From a checkpoint of a small image diffusion model.
Data: trained on single printed letters, digits and signs in grey, bent and noisy, 395000 training examples, 2.5 epochs.
Rows from block 3 of a small image diffusion model, named by matrix and row number. Rows with one number belong to one neuron. Each number is 500 + 25 x the weight over its row's rms, rounded and kept within 0 to 999. All counts start at 0. Numbers have three digits each. After the name is the row's rms in percent of the matrix's.
Before each neuron's rows are labels from the 100 images, of 14976 (inputs lightly noised), where the neuron reaches its highest value: "strongest on" is what is common among them. Only what is clearly more common there than usual is listed. The data: single printed letters, digits and signs in grey, bent and noisy. In brackets: how many of the 100.
# fc1: MLP up (model.blocks.3.mlp.fc1.weight, 1152x192), inputs 96-191
# fc2: MLP down (model.blocks.3.mlp.fc2.weight, 192x1152, transposed), outputs 96-191

strongest on: the character - (30)
fc1.157 111:508519549514486478425483498530530479470495497516488514484503484477498512484504461500477486471450504476509477467524475499512537490481533456457450482515515475487484505520460492509535483487467457507467516500492543544511524532584475483486495511507522507512454546474484517477494504476497476548
fc2.157 115:491514528490479479444475501500493522500452505504523494539470436485510495480505450532517489487526520533500458531540461481488520495482487510534448524479500519500502527503504502488509484506463505488462512506508449494522448477521457512501503527536480532471562477519487506532459525530479501470

strongest on: digit (32)
fc1.189 120:491519526509460552500522529488503495519504509528503501501459508479464517500518459480492513548499473524494508517497515527492487500463512483509527489478511513496494526544505473526509522510505521522456471499475541527490496477531485492507478552505458550470484479461497487484556520471503506523
fc2.189 124:481485493501486507498525482504515512513510531468484532426525495522502495478498501474529475507506522495514521498516477542495470495523549557506505480482496526479533455509515472483521514442516467507516506528483528548515526509492501491501518480528526516510460465504548515481491463494453543506

strongest on: sans-serif (89)
fc1.31 106:472525515508497482512474494495476474478496497494506499454486492463469531497470549485490483497499533496470496520521515535466527473515490519533534490500518496447529503546525527494533520514512520543542511538469534498498513477514495488530493475530462526479535471475498502507544524518490557541
fc2.31 113:532513500492452516475497500471519526525516527460491462479495507464514500447498526483496511519480507481523527488475521466507521476473500497452480508513483526484520531479490518544510500507502511466494509458482539542459544483446540481520536526478497500486490488501516497499501481578473499446

strongest on: capital (61)
fc1.449 100:451488494456521545493470525526460509509506447512510515448464500544540518480511497478521502497534499507500516496486551515499506523478516476442507445471510505466485510508500477531498556532540523513528477484510507538505462463486449515500503532516497518494515481458503510467563538479540494492
fc2.449 105:530531504464511497472493492514466496511512504527511487506511542479469450529468524490545480494517474461539519461527489511501535464507492438525491572488476502504468521501499563495505503531488483519512491532483485509502495515495497463495508522506468493518491434509494498490475455492466523494

strongest on: italic (77)
fc1.194 098:505526535475493483486507501511507517530519466495510501491531487488432521499466433517515548508471488480523483506523480491509493541472505518504506507516520492519497519511488474498471541475455490488486516496456490501535424525510475507504462494518524435512416519508500521545437469500517482531
fc2.194 098:488497504506485536474484481485513509526506460509523508533471513504523477476553516510509481477471482518479471530520499503502534495449492473519447499501501485545504489523481530468485475506510505512513500486475531522518553478510566484528501507479496574463549483459487508466531494507503491483

strongest on: the character * (54)
fc1.270 108:494495500535500490518523541538492510513487497476494480538515523519491495454503541509509510519485476520481501501525460551495467548484511437507510518460490549508490506507459514494501492515513511488480480478455519522508512519552514496521550496495484520518528499507497494460544523531521519476
fc2.270 110:548472499522478544561481441499471521509461520517519489509499544516469505520507541505476505523483536506529510495513504499524474514545505521499543527501485539536509507476506517540469470472433496478522514498489543505512523446467517484509473487542501514504480504477495464490471457480505483512

strongest on: the character * (55)
fc1.680 104:416501510477512485505493519505552531502528552485502478548520511484485505530506454476504488519524474524540493522473488509483470487496502504504521465498507488519498455521506508517484544509454503495548510523481529484424538491544517528495480488514496509523481498529516527487448491496489515453
fc2.680 103:524512501466538492498457515534487504525459499503522500481509530541478486524473470504498528489526476497485473511547486542497476492468547488523499497481495513472473490499501521438521492477544500508541520520495496480513475472516486476525486523537486458478546552521494473458536566484509497485

strongest on: dark on light (86)
fc1.553 102:483526534498485477491476515511497483489534507460512470504504526514482501507526523512521489500456483511491469502500524525507540505521474496447535550457540515476491459511557520456509452464494491500543516499507487501523508502467530511488495487495493484538459523454475474482489466511502503518
fc2.553 100:513491450497481422512506448482493513501515543537536495499497477517490475472535476552513465544491490469508520527446481523495504466497458487470496480519501510524504509491433501539464527495515481477474453453513543506496500520525526541517495535533513501494467523537509497532478467521488500485

strongest on: capital (66)
fc1.78 099:574508447546482488500526491472519480530532530523506518510479519539493531509502531493466507510510535485550512503507487506492541469454553525512465501499518522554510478491451483492483529470530527477536509469459506493490506483533485457531498533524512439466518511519502479464498500502457500509
fc2.78 094:484515511533482529464512504530503476526546496520497544486530523525493502540508513491484490509523491474501501537482550447493490527498498503488496510530506490481498531462505534524472483542540504493523547480514514518507536528511500535483497498520530516489512465499479541521486474520484488514

strongest on: serif (58)
fc1.395 103:505533487540528457558508513516504514480516450463497495512492489532479523492516463521528604499508496468486469501540545481509448495488496497488504474512506501534510475540493516474466501468512512493512531498481500451466491501454516494496499494486544550529533497505492489474489501482474501472
fc2.395 084:453512488543564525516480532448495525488441462495514493532518535474519484560478490505497468495463463487504520471511531493525516499504491519494524533519495483474503459475465508480518522536496543501548456515497480507482513525489513513476516465534471523517479502506463511495511516501479522487

strongest on: the character * (29)
fc1.615 112:460504513515536497482460495473504539488480495519521493516497507470500504510480473523503533485531483501548501500511483463500489503465525514534472486492517503481509482523519492509488504516487497493527475512544515460475528531515544507488445469516508546546502528513481514501496480503524535477
fc2.615 101:483494500494493517499492480537507468504494464495453517469524494550556488528489503471487482494501516476476518491510495517534487510488522495499513533539507463518495511501462445514489473508520488547515534531533517472503423466501473505524477507505469503505499484504480527521480502490501503473

strongest on: the character * (44)
fc1.187 085:494525481500488474493460532430480475516510467520520528510513522504496497474498450546455494508499451459472510477471474505505507504525518469499475505531529560507502520512502551487549515472523466500476490515468488518493503405462531491493513458463478531511504456496498470470501474490513463514
fc2.187 095:488499529473488485481565531477510507488477497489490506485477462473463528532499527530452511519512476499502507498518468523486478501472525464506516479556487490467515537528545519520515500438431479527508483506507500497505520517470499468503489511494491525525474489472476542559553510523496520522

strongest on: capital (62)
fc1.141 116:542525560498499535516493514463462526525498526502488498490489485449467504459488540491524481490494517496489524486494482476496523475494479491561505521483493451520498486496493507494497535482492500513576489514510496433514483444500538503502455471538474512511531482517495509512531440478485507500
fc2.141 116:484507472484519461497523541489469500512435510457484470511489504465505500497460534534455495511451530514495495485487510483505514510465529473519485503486483474476487452510499494532540527447492482448563509477515524445500517499510519512542515517505487484481483504530527498485493502501530504461

strongest on: digit (35)
fc1.383 116:482512506525446455494448512516478510490507514531499498556495531531542500517502507518502498507471506494540490507505500505471459517461493497518453491509495483516497517524468469492487576516487462494486529507485481467528533466560454470510505549481515477498506475465491480487479536564507500497
fc2.383 114:510505494506469474499486501515505490497523523514501477520500496509500493510492528505501484561504526485483511512502526471516438534475520482481466484479503491491524474493531480534451482544476548562508469492470508540559479511501459482523497471488432522516468484531511493479560470549528530473

strongest on: bold (72)
fc1.347 097:486526553515520515523522538495533494542507525489506473434504520464526488470505548497523542498497510482486485479483480492491489484469476465468561490526487527502513494483460523552515517498558496532506498517469524467515491511541503516490524483510500522495486546520474520507542457524564478472
fc2.347 083:504494485476515500531495535465533505558499479496490506490518501506545511513487506487465495466509489512458522486484502485517432485513532507488540474498512539475532502547525504459533493487498479521524473525506466505487491495508524478472509476489468462494464528467463488513517520510548491537

strongest on: small letter (63)
fc1.458 091:513460523512484488473511535523437472489526473495476494494464487467461517531495519512493479503511521493507506497537487515486515474478466464474464494501572540453479492492491494507498508472478530467512483479524490520477490477484493537514485499523494492533474484539515503463506474472475505483
fc2.458 096:491490494502467507478498461470449530505491528506518460510509488525511486503484465507490515485463512534486458487526487485543498466512509530489459517500502498514514489487456498487528491498511516462460502531461483508481484488518478450537493471519530446510531519496458533466480537493448491509

strongest on: the character % (25)
fc1.57 094:506506488524459495498485529529508479486510497483499487491502494524478489478488532496515526488549542511527497478470500487514537486473441490492419492467515539485500478522525531482485515449488496493512528500532519514501513528557491482464542519462502522570472512463457494469483457504512528500
fc2.57 085:532512497473532464512472484463527460495518503508471527512495522488482507495462501525503478482542500463521483484506457469487538517510488531487482491433516506511492546518471487490460471498502499521519499472506503514465523534522513525511510486507535446495517478514533486520538495456501521506

strongest on: small letter (61)
fc1.363 098:503483464522517468468496502524473537456549490521572473469529522531500506499482482503486505461476510454528509489536521507503496492504498528495499470500531531527470514506506500499544491498498467489496498510541459499523500536473484449471457467521547453506480499493498520513519497506479522484
fc2.363 103:484498502509491525455484507521467455459503484512493488545464514475501537502505465522486503486452510533504468484530517536526479503505510456502462520494518502546479482487504494497551491464512506471524519519512531492527532454526497490531530488492536515508497460485498487431466504504484488490

strongest on: sans-serif (87)
fc1.171 083:490505472495489484515503521494503443484469500501508511477509530478491525464529497518445512486540481436486520501459475491526489492489498536501483457514481476466512513490501536468501527539477471501518482496476479478507497464476441506520533494487472446454514471517447453453500535520549495511
fc2.171 079:495509539503517518467477514467542493512479458505523541489507510493514509532495451493491542492488490524443525490493510499465549464465504548484506542482505501487527481510482502530528504483481529551543498509503554515467527519541567486475509462474490534513494443486484501531514460522521482487

strongest on: the character @ (29)
fc1.241 110:449501474513464499424472496500495514525521540558530526465498523458481467493495504487560475437463518449485508447470520511480501529493526517466480521486525515457470489539460509505509515493538512506490520484491480520489474483467509511484492491490518478523533493532496501503511485522510484469
fc2.241 109:477482506511518448541512496496535517477524453499492517569512511534486477481534565505484502495529486515514510508485537554513466477461456500513464520484525502509510563511484533510530490509522482477481477497497495512517531525542524532484456521557514470508515457469528511504455492500468453472

strongest on: the character % (25)
fc1.61 086:442512481479455519482490466533454493544497476529520523456467514542513493535446518519525474474468483464489468477472466488460523512491529488494462498513502511488499503515476524474463563472516519492507506477456473538472487472532511495501499535487528470441540526521498479504477500535499540535
fc2.61 086:526521453464473524522486489457501475489501527512500492465540490483446500470576503483497476511505472434464497478501538482497512522514480525522508465505499515500515493469518475534523520554534514520500475483539497489492503480543485526513529530486514485483493486480478520492500497471460461522

strongest on: capital (63)
fc1.74 121:522523523544545476499541535502522474482475504498504520493515511462513477511494476463496528512472483499500469501483509451474478494458502535507476489514518518518513478526470476490572512502523482480508518512529478476537498490505528525540457502534479524498521535484563523480471524518496508492
fc2.74 100:494491488488497518467527543475513516522457508496484490514483486494548520558466494500474478526488539531528491510467525492490500508469494529484522525558506481540551450551509505521507485489457524501487477529471516535496529432494491506453463540497498447497464557500458468503535483517499521507

strongest on: bold (76)
fc1.208 108:478474486510510474459495532523497480476490540519593474503510539497520490482502508504507454480479504442510481504505529498502542467511450534515468464475526542480490478502466479506492500475511497495543480523525490480517521499542501493524507521508513522519488528469524487458537493493487497504
fc2.208 114:501498520487496543470525456506496529479523517519505494502480519481510545491500496512518531495465524495451455509541484532535463533500517499502510509472500533488477505496552501512494500485499479486510504495500535480463573501486505501542514474513485498491478481510495526458471487509521525509

strongest on: the character % (31)
fc1.631 103:461485481503476494515531504546464526511516509498521503503503501461463512530510487485483545525473514503553475530488467509506458511492558488506482529483479534547488503543487480468492498483486491474460492510510456451543500520485454536500489448525514517569512508549527477477457495482527545446
fc2.631 100:541522530466470476469506503478466474482446503552518499532546485513507494511490524528507533506493520515488509506514511476512521475473478504535432515510485475488499514543474525535495494439515470490464453532470521534516468489525490521514526522501513495543510535460512493492490491481480475452

strongest on: the character - (58)
fc1.103 127:460493541486523493509508483519503524537489510523485484517502486446534495535500486482513508514519527514524499507537472498494482550505472493490454498523492526472486507526505523530488494508448504483461469499505464494544474492513521480478476474470487522481515499451524516460507521494502522535
fc2.103 109:512479476521548462525492500466533484460475532461488491520483496510480481504514493498528529501542504477505512508476492502494520509536483498535479508466510508515538486553460521461523527486497492524459499501486503555515479557496482491497507521471560469487512517497534491493497494512486513513

strongest on: serif (70)
fc1.357 086:488508512511543523484487527527509499505490490479496486509507512461457496483498501499494443482515490464497500495513480479536470514513485455521507532508482494474508506509537486520514536487495503474524509516486494488556495506493480519534519518474560496494504499520503472484512474522493500493
fc2.357 077:541513497495518490505456481503505521507524466476477527490489542498473488523533502460505505488476503437520514495498476497458460499535511526487475520471510532529484488516569495501488515498504466491515500494486526499509473469501508502468479499457532535563490511521441479544535509504484475498

strongest on: digit (36)
fc1.72 094:520542487472453478514487481541496512467496432485473488489500516496510484494488466477487507501479505511476469521466491472553487544479492490479470554516517461508475469492498523488495476500489516539552486483512475469514523513503478513523499496507460499492498528485504516456475546470538510455
fc2.72 094:513492537509524491491522478478503546455508470496477493527502497539479476522455527484491477486529533514508496540469540492484465478533485489559491514495537513481505478503464481501515520513533527501480525533507494502531531506484484534501484489499553502504503449529519471503517432466502476531

strongest on: the character * (32)
fc1.329 093:471495465575519524500527488526473503487496493473530506487456501483498506477480496488511500533480529493532449511541491474481483502545545483480513513543538535511522505542454493485478530496488500495508516500507508498492513500493470483544478502461528484490505443495536512498538498491506521484
fc2.329 090:466496541501476458495533504492517470446483489478484554492511492465476492524567499495512503529500515530529478499499491494479484504500474496502460548505500527512500517501511453532541465490448548465478522511508536511509532508505486500453477467501488500516467566510504490526471469513472490475

strongest on: bold (76)
fc1.604 110:440484476522489518536537480507539509524480500540535474512516514511501502520508516486513469477518475464515536476486555490493501473464453496510548522475538499446464554504474528532525548497463513495463546508489477499557482496518481519488517509478493525469473502529513541479548511498499495534
fc2.604 105:514481534511549461528473542556503484534453490494506452464506513501483502469474532499512486517497482500503495490419485469507518519545514508471519472521497491488469493478521469549514453535537515500482476504476502479481527501486461518524540509547461487516511520461514482482534494474539489513

strongest on: italic (72)
fc1.289 112:498510491547483512486480503500472504494489497504469517511537483530501484541464467529514503512510515518514460462515512489513506483510521487513504487511484507527498548505535485506532517488465495485471479480529471512530493473490490512540472506526511485488513537469507518497467518519525503519
fc2.289 099:495495544472502533529446513481535488487492521515486516524494513527475529505478526528509458486459521512487546492545539544480501512468494485470524482496496525516529453535483519460506506552484525485484498447492512472519516488532584528521487487522490486492511497500474526461472471482554494503

strongest on: serif (63)
fc1.142 120:489513495499497494505478506493523529481526517535492508533470544482477496501504454505481500554472513521460504516501516508525542485509523487495505461487505522541493461551443518475495496510477511509489546543500493481504495499500522520538496485498526511494491537499514444500517484512498462521
fc2.142 122:449512533524504459494517499537480493441529498499525534522510475478523471488510511520544497540516536464496479541539455483487502496513491482510527501483484522518490530526512489531491574469476495454463554495490485444499526522516526449482465469487474488536533443489502511476467524484532511518

strongest on: digit (35)
fc1.519 078:512511513541485515487505508523490482475490495490529460519509517477473504510511489465480538548526507572454498453523523500486494476478513504468529472542494508522513503485478503527567473504497517480482480512560496473465483452530467489480494484486509492490461480487484510493471523484469493451
fc2.519 082:469494517517499515520485474504472474465472463515499510495476482507477532502500510430498506469486512499528489464543459536473460493518521452538488470515500534455506506479491468479491513489511508476483495498533508502521481515495499509548510460482495547489445537512507473492566451488475547535

strongest on: the character - (38)
fc1.576 119:505491550492530493489503512498490511520526427517508464499465482467515486588513508499554504511508526475482532522514463517476463535507511519447481479494492501481480491510475536535516487487478515516480473511479523499521503508550507473497454443509506510458525503398477510458496500476489501543
fc2.576 119:517487491504518509502431516560524505477504501466495494505480535437494524544538496496535517515541495515479490484503517545492521528514508487531509497469491474515537488515519517473522532513467486561489525523518485551472486524493467465514520537515529466542502518510538487490510551502496539526

strongest on: capital (65); serif (53)
fc1.470 072:494494514497514486495459502499505522513508508469532531523550491476477487515482560523497512485515527541469501498489525513468521457511494491490545509519481486496505496519461547488548528529503540513508496515506532464451483491543520494469456515520516487546457479452485501543455456526522486476
fc2.470 078:534491497527519533490457510541479514483484519466504523482481473472491482478528506471519515518501540525507469526483481493522516486532493491530512508523507508484523491469485506517517502472510510520498484497451519521541511531502474507503527511502536491448477463527489511482499494506439503531

strongest on: the character = (25)
fc1.706 094:484492527508532489480486463531472552496509494518503522515475500482560483474527538531491505486513482503494497489451479514520494520469487494478464520486480477509488478525449518522489443489482512525570493521496498524570497475508546477520508483495538477508536532517471508486470503531508550499
fc2.706 096:512491475523478466491499473488501541501547517477474510494551489503484543478511553499517494530479488504487497497523488532515519536505511521509490509495497468432522457502480463476488529544492496492495515506490498488453500534503496529510472475528477441538441495495487475469505531509502433519

strongest on: capital (69)
fc1.50 101:505522549471513527522502458510475530473524465451500524512513531485481502494515510522511474484512475455471519490488503496499476519507494503583548491449512539479514529473510518510482508477504548448470548439510477515472478496486486517533536478499507479498473487503480478473506470467490490489
fc2.50 095:529482489460496514531494526494495483446487505526504491501493534553499485479454529512513514481524460511484484491488481473511500503492489496483527458471485493504556520496488463521480476518555431454464546486515527493511505524522473458483495462498461523495488526477500478486449551508540496513

strongest on: digit (31)
fc1.411 133:514493503493503492453453508470553504451499559544491518551496470529474510505483453505494544483487518524513497551499496509501511502470532525519478518500496487487498530506485457485506511475450461541540495465474460458489501482534470506517486495586508504486491534466477519490463517526456491498
fc2.411 113:517470538503482507489490483529485500523512506492495528493529464539472508517523517501494510519500508504447503475481521513514481516507562507457466566507510489506493462540517491542496472546483497547486480531497550512498545511469431431504518482483494545518449504500503483497543434521514497514

strongest on: the character M (25)
fc1.21 126:469527523505492494523516539502467550455505510541512466473505491483415520478468479512496519506513488492472488522505526526508501517483494517503518545488496527462515490494519485503526518492514463421512518462533484520533489515526476471497464509495470482520471481496498462531463442504504521485
fc2.21 132:533513532542531562528538472451527484491487526538483483560477539521477476493498455510474528470498482526518536531501508506499505461523480508521481460530486538497493489497518520436470532494502499472489542479503502487521505513514517530526540535491485456492488505490504477492479509476497518467

strongest on: dark on light (84)
fc1.359 120:460464535524523481513533508488506500521551514509455479522464498481515511486498509469488515545541500502477517503509518503528506478484521499518473546504496517495521508444496532530522501493505523468513494477498534559549494548500528502480477503478491450524477515480515499495498479495545500528
fc2.359 117:458489495450503468533485474526486516492474514502464474508527521484527524511487496457479498552514457474516493509524468507460488521520516487496496445508496484531496497454492524487515496513498480485532493534505487487539541463501521521502535500483485454512517478535536525557506518497514501512

strongest on: the character $ (33)
fc1.120 108:485503468496456473470504482472504507529486512483521493479500470468469478518557449501469494503482487458550520536449512464478482524532509488518513476458523532519503552499502473484519492496467483491462541473487528515466517513515493505534485493528469499532467531513505480499500496517504464441
fc2.120 094:512492516480536503457483507497492484532524497489518485505544535532538529515467503479507526441496532500524508527497457502490478453465484464504518524512504578556475526519477493488519533489509542497531540504488510538515497440488507499508485531502481491479546507477505493515486503497496549467

strongest on: digit (35)
fc1.269 110:521518541506506488493462563549517518515486509469487493490510524511453470493479508515527558467496469486496481470511497516521519531493484449497546459463494513457499512488515544465513474516508533514543488524544463469522510524493458476454517443496502523497553530501499471474471525554490536500
fc2.269 104:518522471533547526518498521484507511538488482467497523498474460475500466548532508481513470510508478509484501520504555475504512488509467523489543572486526483504509482506510470529499499493531431523509505505521513446441514454452476504532491522507483510458491469523508506524507439519522493494

strongest on: italic (73)
fc1.128 112:465524484479459476516484517501475568517525525475530515501490490502467507515428481480480469484501510504485505506533515460505498486487510449492483556490504474444499499504498499485489460510493523529516486491473562476504498471507484523472484484504458511567502509476492517545465484480551492493
fc2.128 106:492515544497481528461487466488523525488487450553500498497496537512480505494459498516511520487496518486526471504532510471482512497474490486495474509516474526504536577530520489502511528469533506472428490569500536525489492490483530543511514436475492442484508457528481493512540516506520474495

strongest on: serif (67)
fc1.38 090:454489434499539475502443492524520515489502501524494534488555474505480503475516510513526504534477481528495513505492430508516533534517470519486500505528519546496519509444493518448454468544523513495514459488498499497507509474518479492464484504487556455498534489463512499513501467503476489495
fc2.38 094:525504528531522511500505438504522526477491493493497514496482474479498494475503490529485529484512526519461485497484518500507564475495548469509505505511508536530503511451471515532524474509499521502486537494484507513496505531539492516524443491480446442468496494499528529477485516509504522482

strongest on: capital (73)
fc1.715 089:506501476500533493507488509481492507573499507502522547494500545534505499526500508512481498579481533522489478518472512507509494504509508519536486442478498475505485473526513497501529471492522540493475516510523465485515499471521446499523520491477451495490487552477466524459513534534507503501
fc2.715 082:491493517495499496510524517508487513557484494481483508535528518491478478496475500488436457510558540476513535493499505504486540503491513480481515546480464459478529493495483535526555511567499447521513494500474513445501518497486522513498537493469528525520556476490500548493441469512538495506

strongest on: the character * (29)
fc1.743 092:486479533481504465487477504500514534525499481453501495513502519486528470502535496521521512497494530492479538571522502484474541512522466494563518525534500478466507469508507523478483503446456492499531477475518528545505450524515540507514507511468461496515498511507507491490483495494508518479
fc2.743 094:475509515507461456500489486524497495470474547520497546462508488545507489500509495471499487485588532529457477518532518503488487503518512493484519464511506503486495488508517493455503479519511477568509513490489465508533565508512503488490513462502519480520519442452452530484494488487530468535

strongest on: italic (74); small letter (62)
fc1.560 103:507507494519474539461524523462539461448526522508488489497544469568455504510500478517496474481567481519502521503527524515526513498508502450544490513505528486502499550482521514498503508478496500506497480503476517507441469494551481474501525508521511514489507547493486513521498468478456500478
fc2.560 097:459477483510487461501553502529477532519516505489466514508513479493502520484516514496484509522492518558532469546473508528497500508501583517471499477485491490539511510495495424499526454488470525487485546469501481531474560529481528523503518536477539519495482458494511496511546511489468543521

strongest on: the character @ (33)
fc1.308 104:471515515520480513471481516469518523442482488522490465491450535478472489510481504473491537521489493482541494509514469492480488502519506517427512467499521461489500525507469483525473512477484510511505527508478536526482579517539478507495509485546499473497504524514480547491491501514507465468
fc2.308 096:492508524526491489517463489518494485444493543539455499461559515530503533448501504500534505467527523513489477463527462500490510498524476517561524514497485516505508508513514548467504499472503526571529491501487518512494460516491505503508509553500506448485527500503558473458463536493517478505

strongest on: sans-serif (86)
fc1.520 104:501516522519443491483459483497477506510484507490499552467493522521504482545509483534500448456501547467529505455509522515504538477470524482491476484463486497504474487548498490468516483467516498538494491506507506522519531498461505477542491456494474504514529483504503514555506478501477502442
fc2.520 090:500481497518538530550487502431500496535454490501514527514535508488504503481509513531477527471484507493506531482483513490503498483495485536479487425515468511506523507493506514505493540493482494450499551515520483548502481458497521550459501480482506498499505495454491517563514485483490554542

strongest on: the character @ (37)
fc1.511 116:539527529470499528471511538514488548483527494476496494520518495519501490496503521506496540498515561493477493495510490515534528504501508458451523501456525527532490486507470530493492492540515466513516527529494516521464503478496465527532509523485497493495483494445411469485520535501480506479
fc2.511 121:478483494495500501520490466471446501534492515516507490477530509486486480488533489506560487535504486521524514540521501482488519468510474522458457486531497461532531519536501449539499495471444537474545511476521538511461503538550533540490493467548468542496510480501473495491512481541489519517

strongest on: the character - (25)
fc1.36 087:468529518511480511481490512492490517497488504483475493545493513492432512497500492468444518516508487475497476521483480531534489501514474472524503466510511517531503491488472475499506524504488511472439501490444475523524467427479505490523482501478488555490520474518508528515533498500474477489
fc2.36 096:482516514524486429499521527473499505478492501479457527467515458506489502476522543518479516491486483499502523462457481515500487519550499551498549540494521500522525518476532464502528515496445453528508489495433520541467542525498528512476499478516487518498453487476477481524497507521450540539

strongest on: italic (73)
fc1.226 121:503487487481459485468517518503505490477518490525499492512546472547485499541457526549514482451514518489462469477514482515492475498541456511526493532537488511506493488504493517541508482456486511482536472518510466484485477543564509500477503494494570493521520543463494519496456446501514475478
fc2.226 100:527483522545554467501487491525497495492498508498506530495508502477502454487509540474511484504483504482520465481521530483503502483457535484490514475454473510500481478528492482502501472494496506517531565450492489548543528491502507494468477536527518525521480515473473534453500479452445558482